config.yaml
color_jitter: 0.2
widths: [96]
init: "torch_default"
beta2: 0.999
eps: 1e-08
alpha: 2
batch_size: 64
warmup_steps: 2840
Rows from block 9 of a small image super-resolution model, named by matrix and row number. Rows with one number belong to one channel. Each number is 500 + 25 x the weight over its row's rms, rounded and kept within 0 to 999. All counts start at 0. Numbers have three digits each. After the name is the row's rms in percent of the matrix's.
After each channel's rows are labels from the 100 images, of 14976, where the channel reaches its highest value: "colour at peak" is the nearest of a few named colours to the mean colour under the peak. Only what is clearly more common there than usual is listed. The data: rendered made-up planets. In brackets: how many of the 100, against the usual share in percent.
# convs0: first 3x3 conv (model.blocks.9.convs.0.weight, 96x96x3x3, each kernel summed), inputs 0-47
# convs1: second 3x3 conv (model.blocks.9.convs.1.weight, 96x96x3x3, transposed, each kernel summed), outputs 0-47

convs0.43 099:522491516496529504502511543456520510540523541539510530454547542509518500520526483500529513515478521532490495524515530498547511533477509507538544
convs1.43 099:502453462488491459493481487492504505520523448493474458515500497517515477507528504485546515515477455492505465464537479485453488482484514502460514
colour at peak: white (37 vs 4.1); grey (33 vs 13.6)

convs0.66 083:462486523521481544528535532488472475463487502472494519460501476524499524523442501514448488503494496512521533479524516502514508519456484538530526
convs1.66 097:504510483463482493507470529521524506473502502541473529463479478457511467502502481463455532500447522485514491463484499513520498451468499479464531
colour at peak: white (42 vs 4.1)

convs0.39 099:477515501496481486518507499476520519526499458433465434492455495492500513503477515486524469484481517459489504478470524519502465501481481518501481
convs1.39 101:479493494473505507507515501537516491466495530526539534454474475453499498504465493480460512458468525479505517471474536526472497468490505476459492
colour at peak: black (100 vs 62)

convs0.42 108:483502535523528506475508458539525538513539490482536491505530475472494492500513523508479511510527483459452496456538488525517490549523478546471477
convs1.42 098:520472483493466520468474553471477502464474539500475493510555518487534478462538473522524527529459508534501491517472475473478502495465495501488517
colour at peak: black (100 vs 62)

convs0.86 110:480470469472479506497477482537536511486530481475510469481478476480517533487466516510479505512522497453499494470473471520476471545477480487480467
convs1.86 071:497470481519540527495510493505489536507493514498524472483534547496526482479490482485511461495490490517511506558483435474486550482550470507502482
colour at peak: black (99 vs 62)

convs0.18 110:498457494457507475527510508500493487463525537478483472481516505532510496536466499457495489532503471468473461480490488483532519527481487490538513
convs1.18 086:495536522470532522488481502464487513562441460477464481504490518504538528493505484521482482508508505524504486554557497496496483523510506550520482
colour at peak: black (99 vs 62)

convs0.89 098:458494476523500504547505491488531498515485484486479510479465484476472473493460455522509472516463504467515529515468500464487509479502550486518461
convs1.89 103:542525484481544502492494500505475527504462484538503498511535542496515502529541479500488537543486493529511478517516480508511531545480490512542537
colour at peak: black (99 vs 62)

convs0.6 086:504495485504514482482495487466506520467475526479498509499471536497500460511509486515452469529482507444543475529510475490470519476472487481500455
convs1.6 088:502548505489474505474487524482482497488460529482482508526501480488512515491513456515457524534485483530513490514485522526501466491470508481493516
colour at peak: black (98 vs 62)

convs0.51 102:502489507477482505546517527478526522496487530506438481479517518535493480524454494470506491525525488484495486485502468511542492500461506474535538
convs1.51 093:499489482430520520542516512500563443530513516465534508510479534477511495488487529478515513478456517480523513471493457519492537487490530519509491
colour at peak: black (99 vs 62)

convs0.63 088:477488508511542513542514492479487505499492482506510538433505516505498528498470491523513472490460544470538528506500498442490534509500518520529476
convs1.63 105:511510501493469490457507490477468524469472488505495481543528474452506501462521486518465525518484483520445465469490476491459491541488474531485506
colour at peak: black (100 vs 62)

convs0.56 101:499524524535519535529529503508503479536500490505523545539514491509516480482517497527519525467528518514519535490494487494515502496526522534487536
convs1.56 106:500512497496443504475507485479467508450475483519499500510467456473510486467498463513502502516470488508509505451483498489438475472466481501483465
colour at peak: white (56 vs 4.1)

convs0.22 098:531490523505471531466522522465468466461475509520530518511521477445510537473530510484507525483513518527500533506525513522463483478437469525460510
convs1.22 104:489556476455513494533469528538514525515468481502448524461451467488526474519484494475499504497479487482557516510506496486490480485496516477476470
colour at peak: white (67 vs 4.1)

convs0.11 111:534519483473481481475486510509513516532519523525501496537524533514493530515536540471542534524512472552487476484495509522520480529506512532512540
convs1.11 101:488539523522490513493525504536479492528492508529526530450448474481507534493461482518460474481497541466486529491501541497510528458518473490529457
colour at peak: black (100 vs 62)

convs0.58 094:477477503468468477516501514492508482480547498499484490489506478534475521515453499453515516525516460496471489470499509553521479538487522487551534
convs1.58 094:478485473518529543464471491535525543472481487472541477477526535487521532474507502530506475510494514519523500531454477468483543486519462531488485
colour at peak: black (99 vs 62)

convs0.27 111:511483499500502478487475493499543545555521508469496486493537544487491555538509483509546521536481525507476493458509505486522494534506517518536534
convs1.27 102:466522588499475491471509492462508523507495459500484497505508498508481500458497497495464472490531510429441468498476480485518480484527464523509497
colour at peak: black (98 vs 62)